From a checkpoint of a small multi-label audio tagger: log mel input, layers 10.
Rows from block 7 of a small multi-label audio tagger, named by matrix and row number. Rows with one number belong to one neuron. Each number is 128 + 32 x the weight over its row's rms, rounded and kept within 0 to 255. All counts start at 0. Numbers have three digits each.
Before each neuron's rows are labels from the 100 clips, of 14976, where the neuron reaches its highest value: "lies over" is the class under the peak. Only what is clearly more common there than usual is listed. The data: strings of digits, spoken by a formant synthesiser in many voices.
# fc1: MLP up (model.blocks.7.mlp.fc1.weight, 1152x192), inputs 0-191
# fc2: MLP down (model.blocks.7.mlp.fc2.weight, 192x1152, transposed), outputs 0-191

lies over: /u/
fc1.426:112127087124126114140070032120135111155102135161080122090163121141106112108179145117114099130109074133132148105123134119118145073087143176199107125105185097131130134139114189141107155150108136077113157086150044146063109126109139094131118187159085191165175147206176111118155115131152064100124140140150114148091090100171109133119134079175088123096192073152125082098112130122127146151127200122166118139137104122114094094097152113119094099085136091110143122188083139109102128080143134125095123134127161100047104133114123103091166148158105210107158096109100109105131108150132030127
fc2.426:092102111061104126127139070163166115077095141119156112118126118125130132034148116117064141093119115112144161144094146137098156141141154120060161173143113171170152089145159139111117070112166063070171122099166154188096133137202123174113105176157144073099116159139143189153096130125178137125158163110175128104126140140149134138127172115072141100093139095063139123077154139122198090143183166145152080156166114136136156170074151114040082123102152156105148090138107102129206094109121135147155153111159111103160178153089105142146106108135119180141110164165161130134106116180085129096

lies over: /u/
fc1.519:142150121127145101149144131129068078197160154151106157181119103190136132169114107156157117132135152169098129130105072126113066156102123118141099104127074184144135107094132165097137138120081183052108105120135113104088095079140101153130162117114155070226132151140122160104173159148128104115115119048177046123115119129146084158118077100153131126099106121135071198130133105079102038132169117098096212097135085067120089096110126115133161155174163127159131125143144171132142132133177092166116119120080121133138104148091159152158139110185127101096148185111129079098095132142143163112
fc2.519:147124134100067104127073188128146083129131101071145063124162160139121125189163120125106124149113192168140154094160087120092149105166096172130131132118130165075137177132112168102142099142071106104142101100113121100142172133145153144122152093204130177119116119113132178134105140058151082124151141160120075172083091083104171157142128141144138086137153096152089119095231210118127087147150122106137171134147100113134128134094115153166129128103057087088179105092116168122089126135127146117163136141108125166129088166163104213147148128125112056092070176143177086092121135138098177153

lies over: /u/
fc1.395:154074140140189101114160150152086097112120102141136158179156106125116147150142105115080119185143172198130152187151181091132132055099085103146118104187098153135079120132182176135096078147125137145133182153140126065090118148113107092071165144119157179134179196131137078114124120149185097153169169137038199122151130077098131128145137114156142162098144117158113131176145126134102126136110128123152114046133136084149157144086083169123115115164112134171124152107123098132154130112133055132160177148176105152141196145143176159181101117135124183150091108091115137124161103101091101072
fc2.395:120078129120115070137156129126112128153129136134163110110172145129170066126134110142105151138128108134135080170173084128098099092109170180083179143142139124116132088150153113134166171091114108117188123109132104111155139148168076096118182125123149144121128179131107116100169184209156133157103099118115158090147133150084148097101155102118126104082106101110112079115148158159150163123121106168112151129180100183173143105088036155151125120182081137127129088052109151129214087115095125137116095087151104162157107128052148174196176141105094171172081119058148060116086083132081134119

lies over: /w/
fc1.121:155123086075119083166174061114179175158157163127143134133112131086125208136133099127066154138095106191140091144124051097174099170112144127142124090061089131094093122125109154178110124146101143175176197107131109125109153096146158169149111184079097102193171165134116144116197069172089152151079103153061154131093111136129149140153119164121115146152116125118115077106129154131051130123133094182170163179121128080120145166116108153063167141161157163148135127146098155140082136130106130151163127164182138136108135089117093144116109072084186110124147139168105144104123127140162174102
fc2.121:148090140216130151128114134142109117136157106193193152103084106072138129077139128103154152100171170125118107136157163177157128129117111115148100179146195115182157123140148109062164113162112116131096100157126123138104117109115060084084135141091184174115166114083134141111126179126091099141115166083155114104160172116109086103059106115106145114076191209117128125146180141118198146127185156138072116130122140210152103131137128087187142127095060124110092137078126110132138215111113172118159118096066140113088123128160137158182133116104123103112168109120187095141115133131130141166

lies over: /f/
fc1.619:078128113107073159121187141160114128135168126083171102143204093151122148112114091106082169095082120083093108153148119111149122168086163091111107124187116081105166075116175131074120161189100074144130055125095220098145157134100085163136146112140142111107085169121080136122109133093123088131093161150110124131135100127090169101094138093086110091106112140074127136061131139165092115119107169155120126246147158156167148148092165139138142119124124156153112108091137149173074136093118113120163140094131135137203105096172142149098101124071112136107104105109103092087165169109178103172
fc2.619:162105091118139108141194072089146156134148121107109101186171151123125115079131179103056137115100156074076173174177134123118124133109136167112110155079086084149125029152171109107119144162127132052107134133156164077122177073156170119118120107166149132118169155098133142125151122111130065106121055103149121116127171095099127100101155086140144167128142161098120116091084102104115064131158170091097121127136149148146143132179135165116149104173143114156130138147140060180137146169128083087130138114190104105131116132147074137085181099110167126156125158081229134090135071127174107096

lies over: /ɹ/
fc1.628:112130158094107130116111124100199129144061129188135145096126100151178118123132179166080076202058100124180132097153106111160124161099092060168146082121148164137140134079090187131121158092144136126139145122131131060162108112159110129166194156180132117070135120141108112146117110104110181096096070111088113111126130131145149044159140147026164079133156178129138179205136155132161155141114132105107108127098180102106118163126129129119137145087092143164129147157136110124095099167148140117119117122156130164140109136159123131124180091122224144120131120112097107046099111165066112144
fc2.628:155080189100100139123069122145125091164168061093171217119147112092126142153120170166125124068157151112180174153130105087139076148159149079148134140114122094103131099154110156137162123109119158116123094171142019111116147148143124113189172162168043142132098157109108094161150154137093172151129114142128138120062098126151158088151172129084100153119107145072131143164094164188128133085078086146127108098130101198188164147140102146136134157166089124130116165109122137121099095087157112124101132098134116125128094133111112141182153178151150167126034173140089092143078117164150118156

lies over: /u/
fc1.728:153142172129200109088101105185120069143140128134141122116133069155137123211130104131214076141159088124100109170170145168069148164149094168156167136136129149170113052131151091110157109127082142090144138101141115170132120096150123161133116113071120150172111155185127173173171147178116132088150168113113115119144143108104129118133055150084138135140143141116112085153111108127117108140145125121140160101123179152218132161097107147113148123113116081117070150176115096088112130139160119083097121130156149188122219102142134064139174151101214124135131139154118098020128136127135153135
fc2.728:118122148113099181154136133141107103119114172083124132110083145124099201127147107086099140133107084113178080143123104135165097050114131118131083106083106161109145132095139125147110162139169125179084114177107128125130163138139094177138139014145105139171159078166121144152140117129162153132156109154195138139099169164134144169161147144173156179118133127133145090127115113157162143178137174120140116131096084087048160117123103159107153121162161089142133191185146113080106091130100116101149141119131089083184065088110108107152105120128117117087156103159067163242081078064136149128

lies over: /u/
fc1.362:100169154143152140138121184210110127140090196144139099115134077217149135076116152130153128123162143096165108169188163191178113142146170125126129102135162175153077127087142126144142144163116107119109140135198157085140054197111122141143125157168088128127174131118122124131130112132163118117077079148121099147097117107135164113096155120130126083184088088105118122211162121128183091123094141131145170118127185125148061095079103218134125094140158074146102103123153167111099131093071137205092099113174080133097150097130135113148078123156182113163138134166090119106119094106119116121
fc2.362:080150146079129114156128126111203101151167142137148168066154197167151108176106157229111093078161105084080117126133166122116081145177153132205137124114135140095137138098158132148132084138098104120065171137158141047110114168133117119120148122133107104137166131189118121126124099149125146149086187122163076113145075112144156122069142114123145149102107146129088167163163177098125090185136117120122143125115118115146120159088185119157182091127156097155084094153137106158148176108064154154113081121115090149086080179093128110182143091127091109125190119135194181102120094134155168167

lies over: /w/
fc1.122:121134123090174133172124179131195199086141155066122110179089126111141117119155169141072169126134114131129171142083112146105153120093135193162085203094077165113140070068116116176122083161136126164134148137127135134132089110118127157142143121131108163098145126090141154184131114178106054086120124160183133125166068168132120113089108096173186084068135116184153153065084145134132131218109089132113110134144107105106115103165075160158105164168134157175123140134147150098158065123153121096121161148121160171199151098132075152104104097129146114072095130098130103096125111123175156136
fc2.122:144154058156129138088124114134143039143107114121096099166163127148089099072187096125108123117144085128102136169165155193097128130057159143133163132153083085126087123175093153095122115168159191173178142144088152118141157098187137151095136112121110117161107184134138113115141146076146147092109118093074078109167117145114158153139092113051172065137171099136156195119113107137108168138129088077111107089176104087138123153126158110153105177203152134106145116111164061212095117086111091097119124132141105115154130153119086158097166126087180172128118128130177161118141115099154127070

lies over: /t/; /ɔ/
fc1.760:200159129121154109122106114110094159123064090186131140126148118176101126157130123105170107168197194141150056124195131103152076150123117103131087166113126051159135166090068100073135127150140143092172180122086142137182095102081137170166151163118107138195107140131117139188055117109134134105130152135093150133144120133115131092109147131069125114207113162124208168112102117134088170107132156151112081130169109123130107148085118119079073117112093085134105143130145075164055120122175138164090131072150159196145123143153125086115110127109154147130167103102151143085071139126124127095
fc2.760:124162127073137107074113142132094146163115099117071093090166193140141142124107165114164116167183154159110147086138050092154129164110131169119095119130145138144113127160115078111066129141158110157186086113097114117115073134084141066130111151166134126103141130178176121110108163156144143093048088130131152151148161119128167092104143082096098151131105099121139144160101181129142144073150155133140189130184103137083131095126108098143091214132146107111109070147071159204074111122145189177143178139109152151186152162147153068119126104173139100121126161134062137143212138145090114143

lies over: /f/
fc1.674:195156105106085078115113084092168110146109168134110118129116144153135146093169143062142132131141126118113081139115200160101155189120143145092129123133099087132166087170143141099136135156100155085126121104125097132131135149095181136104164162133131126086116096131121089178126106166186147092183173164135099224138078113085117106137139154100138123113162157097132191145090129124131098110176134177118131140157073120209109172182103056214094183113127159102102154105095091076068096155074142100126141105160111186112107125080146107160127155119094080153118081095147202138099147154134125116
fc2.674:102161108164162071107116148076117169160150112157118125093152124107066086180101115134129136144074135164095114072141162147150161121130134109141147165126101128167034086179104112143149131103130111127091107160139097102119178119150041132116087159092181160116123140143107114078141137145075104163165108057105161175153181125219128093131127149077159114181076127121102102167132162178131139117086104157156142108175143114171193212116136107108165124110101156121091113139140175112088095099162152166138198129136112132131124140110165092054133175090151147133139186140071120092130169138123118130

lies over: /u/
fc1.313:186149056137160110140148144125115113100191114117111136143117125092142160143136119125141133106150123132112158136062131139165135167142134150169108076073168068154134097146143117205134070095113154158108129155149118124075079138178093124169105103145083141098149196060206182091102152147130103127209179126155167187111164096123130148070140104107141089166164153167184143135132150153103131118192140211131153131188098126155156115129099109093142159136116107089067138072112151126140136150124124139101121121123179082100089149089183159159125118167109106091072128075109161089159160099101151157
fc2.313:147197125133146108055161161159123119189134078126125101155108147160138094141082212065171075096164084081163127172112134100135121137123106138109131149099098151166098139156118123121161125102070103067102098146126140168111137137093180134120154139149154114146120109137094118178158126075150101164133166122166141149166048124170161134140106082137135142145150166160106130157173178120114081131181117157136222185115116094175113170096061153170147141127160119119136070132119127139182116128135134176134126140170117076131104186115143156174103170131140087103096112048110108124124096138075060165

lies over: /ʌ/; /n/
fc1.763:174121048132151117112124140140153079171167132142150170109110126137128133161184142052101139114132122041148131104121169060143080177139193125169144136172100096178158147105181128204092123090130109097109111109116080107155123148134124136135132138128162144112173113147157121103165099087128078075140119174174136134165115171144121111173132155200094176123083109099086085182191130129085117104118183089150183134153119158165093081129139136072109102099181122088039182127127157137090138112119117145154127169130117101116122155166142121159118148125145130138183146156104138055062135141089112147
fc2.763:134073096162129115050137152154130141114151166153149142147079086140053102113190137160137116125173136101141142096132173153145115155189120159124118112106169161111195137104174105197127139172056189082137094101125129121110124100102084163125134151087122121122092126145155140115125135115106130100071099175122124125193084217094129140070137094123105203171119136121117128127134134185077126154076137189114116137158107136135113062104143089121084187087144107131096126135159132140109129119085168130113078190144059114130093136127050158160140108144120149144159135064099055137136086120136135096

lies over: /t/
fc1.605:095101154170092138100141183158131212136115137167162127103090107115140190136024141110047092168172171157115079158135126131148176149177065172064147126113141100075119129105158129152101117063138142177152168167096081165170107111103148110121155129163151151144069112108138172082153109137162140093102144170088144092081116109089166149179099104099142086130103134174152147144137098133115109088141112168133111082148115153145095165133140131070155106090202134165117196153159152150127128111128102109114169126208124148141144114184091117151130145110169117125161076123116153118111134133156165185
fc2.605:152138199111181161107116159118146080153140086089121159125156112121118099127133171119122121111135092168122115164103115071149164148138149088182138123064178155183162140133145170090109098129072146120127094120207105185147183130142099089109121150172074106144137132206137164098098126125134047110108165115104097168128096122130080131105105148080093147109125122163126162179115163104119072119154092115110175123118090145153122146109088105123131167055130095141158113170110080068151044164163132140168168114184197147135181108129118143142117141108202157159104126101157128066092151151138184134

lies over: /w/
fc1.368:127127146186133173141136170137129167083160059209118120153120156109143125119173151144103064151126134092140129068125148120113030111131098145099076121143078095098094139136141139160149156148150133187131123188162106074080102140163149144172141117121117125092131149105115163189074149102120116138117193138130109096143176106114125141123072092121187174144200108132101106124171094093116131178164087103115126116158139084102146122127090169133133109111127145091117143132135173164133136146128109060187123088060143099147182133131106109184153083067152109181049133127086087083118079152158084102
fc2.368:117122139101154062111127154114137081147091128070136142098129142156116137140123078069118101134086062136090098088096113052116119109101131086067144123125137139138148144158088129094176149154153131123070113118084094136110144132168108169104187126191127143097108111125179096181104182144138084143063177105101129152131072113096133115129109130147109062143119064133144157139166141109084118132057154059078151111121121172152134127092153161137182116149140133120156125126114125167102098154183139179155194153161117168135155135189100142116128200072093113129176190095122120074102168195075150139

lies over: /ʌ/
fc1.652:088115185111127111138139105128069080121118088089120157087160164154128087115179129156093141161126166140143191116138097146149128185131194223126127169087131140107120119092134167128139137120092154110129066100112095158158088124128069085068167132190114195104182129145137146079098114144096128110079090153045140110084151115115173127205113095176127098169095138188110129139142117126126146154094121116108119157091138112146099122154159126102097109075119166176128149154141061148135096156117059090145153126083098154125154099164118197171140128110157096171119156192108095118137137191146093145
fc2.652:142054184128078142088063160101149111119130115103159189120175123125145106176054118142143143101047114156192070148118079057137165105151115076204166106080159115112153137121149172107122153151145110115172152146130135131132136132102089080136132111158102191094116165148082099168111069146106125162143111158136152152114186077187125080148169172091124123137156109148160173125074170186083096137163107124101061107137172135124123115135135116104143091105111081126165190135145161114093112163134139105122131158099151144139190091112059144109083088091121155152139149111159132131131149112080099118

lies over: /ʌ/; /n/
fc1.618:155179089098159099132155149152138122163107150136122152073106159114128118128171153120127164133123119050161089097144113098122093117125156105148200161173129130164166163118164134129127124084178140124094130173181088170124138091147108131117199136084175078135130156109098139105148157142114125135086110121163159103143093201145145086199073114197073146095143141131134095166187166087078138143103174172115162176129107150178100144156189113096096115118135157062053175139132174164096108089151206145169133157127128100108146177167116153113165157173114137139124185144122139052109152145126127158
fc2.618:179083125130139073032129160203181153156114113135127158163090105159072123107138158163164083127145148108147104137123172151120097185165120153082147120121099139113167139133108171188118151179053128121105106163145151142127155087097123204143153103066120117091128112100147112158131137085065136062140114121112149124170106234108153133106194143108071180125118135176124097095133139149113074166110134159130178149127136173120171115068139092130063152102111116137067136103163151153111129139121154159113118208107077104117143126151129132158132106144113126144109084109120128205120130090166154140

lies over: /f/
fc1.7:140156125123155173186130154127129105070087155070147141115103123170160132179165091090166076140156187148112158123086113166112173144044150128159119122119146099130153131143135119128125066190135078098140104129183094141154110125117177184099137157149126152125124112132098188066124116094150112078155143143074087180139168143064161191156124111117112138153082127139146107073159134095096116109155150059149127116128061145120120188084076091115101117119115161121131133066169119184097119200167113183145117117158153116136147101119165160062140099058100141070120062121118125093122143134151120157
fc2.7:090194098185117155168110134161099166088111143111119164181130178195131107124100115055166111129170122132117076116121111133132156096068116111100123140118120144090106165155121145139085127110151138082157159140217086070070135111127124117159089101082153139101160099156109080094080156094142130132082115085132156155113113119121170112100117129117165099158125101114169152097161147156161112134126146116162112112064124159182161166150163165083248140118188137167121109042145158146148160143090074126087134161169072139133134146203184133153129125108129115131152132150105093150084140168144091123

lies over: /f/
fc1.597:133089167095156122107140085147166137115111126130113162161109136148113142083118140125153156110147103162128138180145097135109148078139136124094110099068115173106122180151048100130155121151089074161079091101128139192078103150165158134164148140098112159144066126093136177106142104076183092122154120135085138191122123143208136151127112167198136095094102131180161124132144175093134072155053145120103126100164079163165152082113156146154113154094090152163071164097093093113177152155156098156103181121127130146116149114164101122108165180100115085143064081136064141114147168058073118096
fc2.597:122135190137128077145057099176107109189148147140116128063148129160105145058149105110162141135097149131175130180108129141058100130099124113114122124088172149118143114149093122134109126121052122137121133128158159142129162150167132164106146184146123176145146172094122184093109153151123162114139165193160130088091112193154109106130172123099138110111158174130141125100123111073186071105128096126168137124092110146173113122101092115118156109107083176064104065108166184104108083097139100123142111126101160097115172165181168200130123130181119101040074149131078182100105097081111102175

lies over: /ʌ/
fc1.629:077130121185101169176055169119127122083157097176178136133101115069087203089132123159119188172124069102141140158107088072158142120183101122120092086155123148115135125144131139134093090103124146142131163107025142106155197133167136119132142104119107182171165126147145124170147141111088144111114144091182139160106086132121136104136091098069132120117174133166138114066198111080150127101139115107144181124147163125127148058141137111109155140152183109081137103125164156110098131075118130071116089124146140140122135146126084106085115158152041164106167158103151134046138088085146153149
fc2.629:077178135068126127139145097079119117171108134118137139115162118128081141187092128167154124117165136092156164128130102108099150113113153107081112168131070078093112148120183109135152145125143133062086140138190142117139094071104159148134153086102125146131132085088139114145132133066158133098174102114139056129105165155162118174170171084150130148110127180179145127067142163091111141186138096125154119176110157086121159105158174136114087086158106061178086183121124168123120140149075077159075160171125106130153116115153097110088154080159074125138033122147114084096090195104161151175

lies over: /ɹ/
fc1.552:194142127136153104109126175070112141219080125124089137117098114108073075190131146099179172150170107121199109170091098137072086186074127175142106159091138080124142135112171164159159113119145155147106157115101136123122055097157140107099165190112136143129174145119115091141217076122124112079148135146151147216105097122163205167120127198166096121165153113150153162150115160120126156119080163109136070155103102098083148167140155132144116150132132150159116092136141144152099146162090096127152133128122075101104146155156106108084115177113127165128072125167133165093142130163118093109
fc2.552:127123087116169090204087135134117124193201124079130125126114141112148099155128056122177116107197174176207134072105230099134104116068087123145143094115132141133103165096121077105070149151137138139119149134134129199153124107102117157101128142109167131107130093179097100116148133150119159179113108141131101138110100124135172116153092124149185110178171118146061155103195057125094120154087140134144108100171111149144177133104136192083165097091109119153110120052108154076149132138161132111107158154152183111108131102109175099138180138108149073121169158122181140159122152123133125136

lies over: /aɪ/
fc1.22:135107124086119140074085153144090142169133147154106153143119064167077120128165111142194067116153125180135126134145120149121082102130191131141150127139152117080112146160159165080107129082119168137163126120142180064171111140113134127158085140149091170153173048120099164117088110112094103152108102117108163174192112134128146102105145086157100079146130144171092112110149103102185119145163108149110192118171130147157120153156053132170062096142123053117124102136183116200101131092145139133155135089099123227139162172175126173162080118153170155160126113151117107076122091086157154096
fc2.22:072162097068171147107079143131164140128133154116126110114143121134115169117186136113165175175143149138190113053117142121162124070121165118111145131142162168086111125089134100125120098099172085177095117146173183109131126115132109125146110139165101095144189134215156183090066201165125134079086151116099101164130144139073197142192093098140084132142164098107132111128103133126169120141152099142122202190074097120146188116130100157119145139139138096099150103118145155150175146099170112119146136119105135170150114154182182092181111125091087082143092174154095189177100082119106152134

lies over: /w/
fc1.343:130137102148126132134140135155135105178111190122158175108130163165129148135172093123127138156134146160110129138119114125207142135131116110184107195090075115118136176149193169094076106047188122185177103179092142063160124108115176072132094099105097146135104124150130128148132136152097143175153160106130098157171130131178107101150128138147139099183125132078097138114129144193089061168134029103187097167175158074102112111132123145136144090163131150110142129162062125148101119101113124075153118092146140176147122105151130131052145121112135130080160146124179188071111126107201141147
fc2.343:165151079158173108137105079119103206109114191113183142083149146126058047145088102158124173114148108109192108073126078077152112160106109125126149137103156136119135132206180107136092142101137128137146152080162139169151111128125083155123094169161131109060055119148081123084201100160156157159119039134143140119149144199106120123135122196135115102158114140121111130136155109091142106139153120128110131111117142121123118118164151106112136128106079165145172065203100076164150133129158121100162200109158136187076126183154136104072160154143137122103117152172129102147135111159155115126

lies over: /f/
fc1.375:138183140143151106128141144148058174127115120198108141078103179102089167139115157105107108148143170108091185079141137145169095076103111166072070147111129082133104093103101086130115159147139138140140158121156090140172149163155088142140089156124107173163085139097108156145143113132138049081153114137101118200123096072154148099113091119122197167134149122146148095106159134125091057137117104166131144126139109116196164134164097075101140137065179105146138195173170117086151119177120136189176109045183129155088139143134146090100125115113119092115178080101186165120161124150128106145
fc2.375:119143136115187169089088109135117170075124131128147095126115144100120110118138104100106078182106176087142154073135158138169117126148128156112122122069089052158122074115051079085169064101101157088089088104111077131137158121116152127132123190147111199149121174142138163141144185151102082105176099088142100178082120161102115114114142117124133103153199158148149131102131099133060088089158172154076148174113123167082108124138143065134144189107119094078116141146125131147083104170236172096173142113130131150072160115120137108111152138116197103169123111109127132109136133164142126109

lies over: /w/
fc1.653:150150156112164096166121134114098057117101149140149136131131136093148111113085120120147154142098140146099143139183148128103109164142172132088112156112167072064125133125170123166154118123136103119201174133079102144113126156124184111130131205122133197152087123145111201134199089189093109145147071132160077103122151113142118156127102080125120182240137102125130124110123113117125163175125078167137171169118120158165105092080182112115166100101100155123129149084074142156080171091141169068142139125139089177132148080201127139067150153147066121122159094129093177098153094153159117114
fc2.653:121147104110156068130161152129161115092104125096137092076141087131149096086115098117104166120159166151180078183190112090123132165110147122110153139117135193129164071074180134117184089084146155128139135082200082091110129126149240092088080146119090140118156150117166086169150114139106148175138097157112105130137104121130162109185195159070181109109179181146094126166123105107101145161167096166110154173092144130145110090122182087138136089229172087124137112155161171087150135124154154127133111074123092138089169116119117138147173115174146161119112142129123118150094091125127131126

lies over: /ʌ/
fc1.190:131179083136175136133105134167178128120147101094096134149108126162128132115144055187120116125176102186159212167166125150142184138205136081139161141166075179118101104170114175087166107113126117154219146101135168129147150128118099143163148165142147110171155138120097145121120113198128130175102137112130108156138128153158115163105188140117114126132101102138115194078121116128125151212115092127122141136094116151121045136094109135146150094096119104104148133107119143076162064161087136134141189144115164086120171140181096158174200165153095106140165077116197115110124165151108080124
fc2.190:161154127140109087122142134166037129139146120156137144169153156106143195120127171090133132115164124161090111123069166102121128173137162123186118059114152130130121150151161120130085123149099143136096136119100122048085079086161140138087100143136133077147127136182165143144176094101051114091120184122108119131129066154148165180124125102104128112074143158079152124153111129154178074111124167163147103137088116162195148077154120101125178152173101214092112092128106173168094128099117143122157133153152170152110119127166099111112167084232143184150165157142132162091135168102169089117

lies over: /w/; /aɪ/
fc1.557:149140130062153073129142126166174143114162150167127170092101090093159162148139186088172137177192117114143165088092130104101144170189164091124191183097070144157111100215101200103122118103101122104126130119099121132112064145082130165138134140156120123092105138120108098132086128165102135108146110115120139088129109119089114191067136078117098098081094134194152120190125090111180087162146154119074153138077156110087097111114161130081178144106146114110072164120106162138130128081111150109177088111184113146116165097145192062124126099068124074111134135093135150123128165117140120106
fc2.557:142138096130166143119121083110091068109136160125150110152131086138106173081063074145145116139168131102109106198107118085088107066152129129178162092097094154171202150121167099107188168117110165159105141147125087101063127057144195094120080200124148169196187109151122107090114164138152075048091151093037137157171085140150081152184118109153156095143143144157149118138136140078135106151117137128123116163075134105156102171124181141137130130120161119156114132139065133162161123129153130102132122138168102146090165115114168109132080128128146142166117132132098184090140136164171110152

lies over: /f/
fc1.133:127135077149134126153125070083152136098105161086103095184163130063106144175099130111091094121075163112142068152114110191156122154177163151149150063143116147111087113111135106110111170174096088081149089122130141110103072140132197162119184134128160050103135132119200115115101120136115099153110148080125132141131160148079153118095130125151145138068081093146141132134142212132105121148136094105159106129119100154140102126116113099137066139049117163199126143134109167132149160156156122077130112141186146129092146084131174138116198166178126184075108057122129066098159153144134179120
fc2.133:113113164145151110088142080102102106175100201129105145070096150097102150125089078150125088092169144121141121146108072111098184144121116201128153046190099107143114104138091141165160145142093125160162205131170148106112131107073155059098117131181173136133129109098131114133112135130118137148152102091155137120157135091122147141159139108151069144169148170136060137097078135152106109149139172101115099119169075168140159108140071151192067152088030116133137150062118188156129159146115138153142171182112159162107142111113128170126189103176147139164136159161189143175151116125139133147

lies over: /ʌ/; /w/
fc1.561:115101086178132128133067182158085155120140097098165111070176174144154136164177158144157188157186118106082156116088159128106199099089104118169166104137100112143173153138112104132130072170147171159130189176122138102154117131137135189136108160170134100144094127122072120145104156147133126188075112115089133181174109145232169129150120157098162131103167136171130125163089229097097146089116091123139131149084123177127188101066153117104093138141080135149125111093149159121134138130096100134176100105149188111140164151097136130160101134135179085126166147073121146080130122142162121132
fc2.561:127112183143121119089070124100111121083150112119127148162126141103155136096096174108115139142143130195112162075177104166065139215187166088139137101129126139184110124131108144143149203129115086110111125063082106124096117123163157092119099201095160168111096046135100113114166134102136148152138124111126062152127099092134145122150129116144094154103172131144148171112216100168155136100049151162096145163134131142124057148098084132134121113140075133111122109131151116138067156107147127129152115026160128158104101114104131140098111141192095185171130165165150067128132146112134198155

lies over: /ʌ/
fc1.251:172113091103139135105165181146171162236095106123098037110139101126144156114138095169114099132169133090112122160140125087136066111115142113120145101116139123132151152100189116143122135151199126106125182117132106185148112137124116169131158093143135122157156119131141170086170149162163198156155160182164119090173073140169078069195033126171084119078092112143130121119146181161081117133140149115136161149089119156185128122141107143107096106087156150113137168099153175148132119072141170203130137153129133132123126214145169121123140152158142136140110150159064135085132132133176084129
fc2.251:170113082087125094038130131191167108122109152114140132117088123134113130105149165177119131136118154131139135175128162130135082138165159140149166100113123171113144128107179161155094098144102172176108125152135078107132120120122110173154127095065083123079059107123173056201121156109142103055129125170108097102175136212126149134087177128083073181134093090175161118055160130163089086136117123152180156181207157133186156101093141134116113158066144112156102124141141144193101092149117132152120128147123090130154162080083088144169144153144112103146117162103119102122136120073156144116

lies over: /u/; /n/
fc1.76:134186104101137118136117080131109130121088109112083150131155148135081188043121121117144151130135101126118198119136115164173106067185110171103120161112148125166141162088101172106139119179057117113137148090152078128159126100160153126117139118120080151186124138140100186121120148194109123093143108170071102124188108109131172170103114130100143141038159229101179082093107140167117122189140135195122145103123102133162051153113167116098110092089100107118130130174136105120103157183121135099079134090152119196148135118173132105164134147177136128094149126098077116113108135132092067150
fc2.76:063182156079173136101158124119123112085111101116079101136159133144135096123101150131155102148081181096104122108138125119118098117134158175078109149141070196105089170126184161087091106133135032147155075106120127139140141234142134138141175146163101106115083104131119133157114152139105100146129137154057132037077139091176140185106182148141134115124127086183077149125126168063128127141168112175145202121130150151120097091118111165175153144145119079139110094149131159165116064117082136094170156080104150096111183107144137102116074143119138176123128129071089111127140113134148143128

lies over: /w/
fc1.702:124136171101150131148186102147147085156135123112130165105126113171143178141101140064087133111134085099148102108083123118145129147117147159185134213181155097077158114092114104147039172076084167117150123113100108132077117094081135103145059139153095127129116111094070159151123064128124103107113144141105141127157157179144094151192143122122159129099116150143141131097123115127151132142121096127162147156131141151142162059150089145126140154122106149097091042088104180139105113103171114086084145125174167082075171040134122176043084140108130124063136118109120144088161087104176180128
fc2.702:124149126134101059144152071126176107154125137085110142100134165120138150121083140185123193125163109107111113120103150148141161188092127103115112143097096056153100100092116102108110155149159133103135115157121152082168117184139162092131096131128141118158121213118169121188127153114173145108151098143110106080191151151083153098148112149076070140077147173083171207095110151134191163160133101106167116171116105167166116132108179110139077122116147149170139122127083138129203070164167137057115103147085116144126178159151130149079127100068101155100142087185128183164089105123169098121

lies over: /t/
fc1.446:119124154088063116149166173165120044141101102136175112109190088169130103139137121174158110140194184126072134137168125082129053176179114119154153058135110230101089125090123078131144101126135175140084112128144136117091126166193124173124141072158149150104120119120117118143111151128098109126112071144139091116143184117145102101145180128159090100156099186125099090120134133135118156100140188239130158136116139141100123073108124093156085134141138158146093070130099129162112111170107172113102156197127099130146145140168113111123123144138097138136124152092111066089112182133159095156
fc2.446:076125114115063165218139137172095104136148146149105153145137104169087137171124120200140093167122171131099136137116148203130088177147105118141188153098094191165117151150148045115136188132089131134155117109119151102105139144180136152162139110104118123086107091128119159230102111102090153129048079119143077143115093154125117077159161112143101100171064160106138089117117141160110150175180088201081075081149089119079154101114134117178103132122141134145171194144149156097166129127152104093113130097146096118106121083167095111099109121099123134097112122092091151097110105115160094117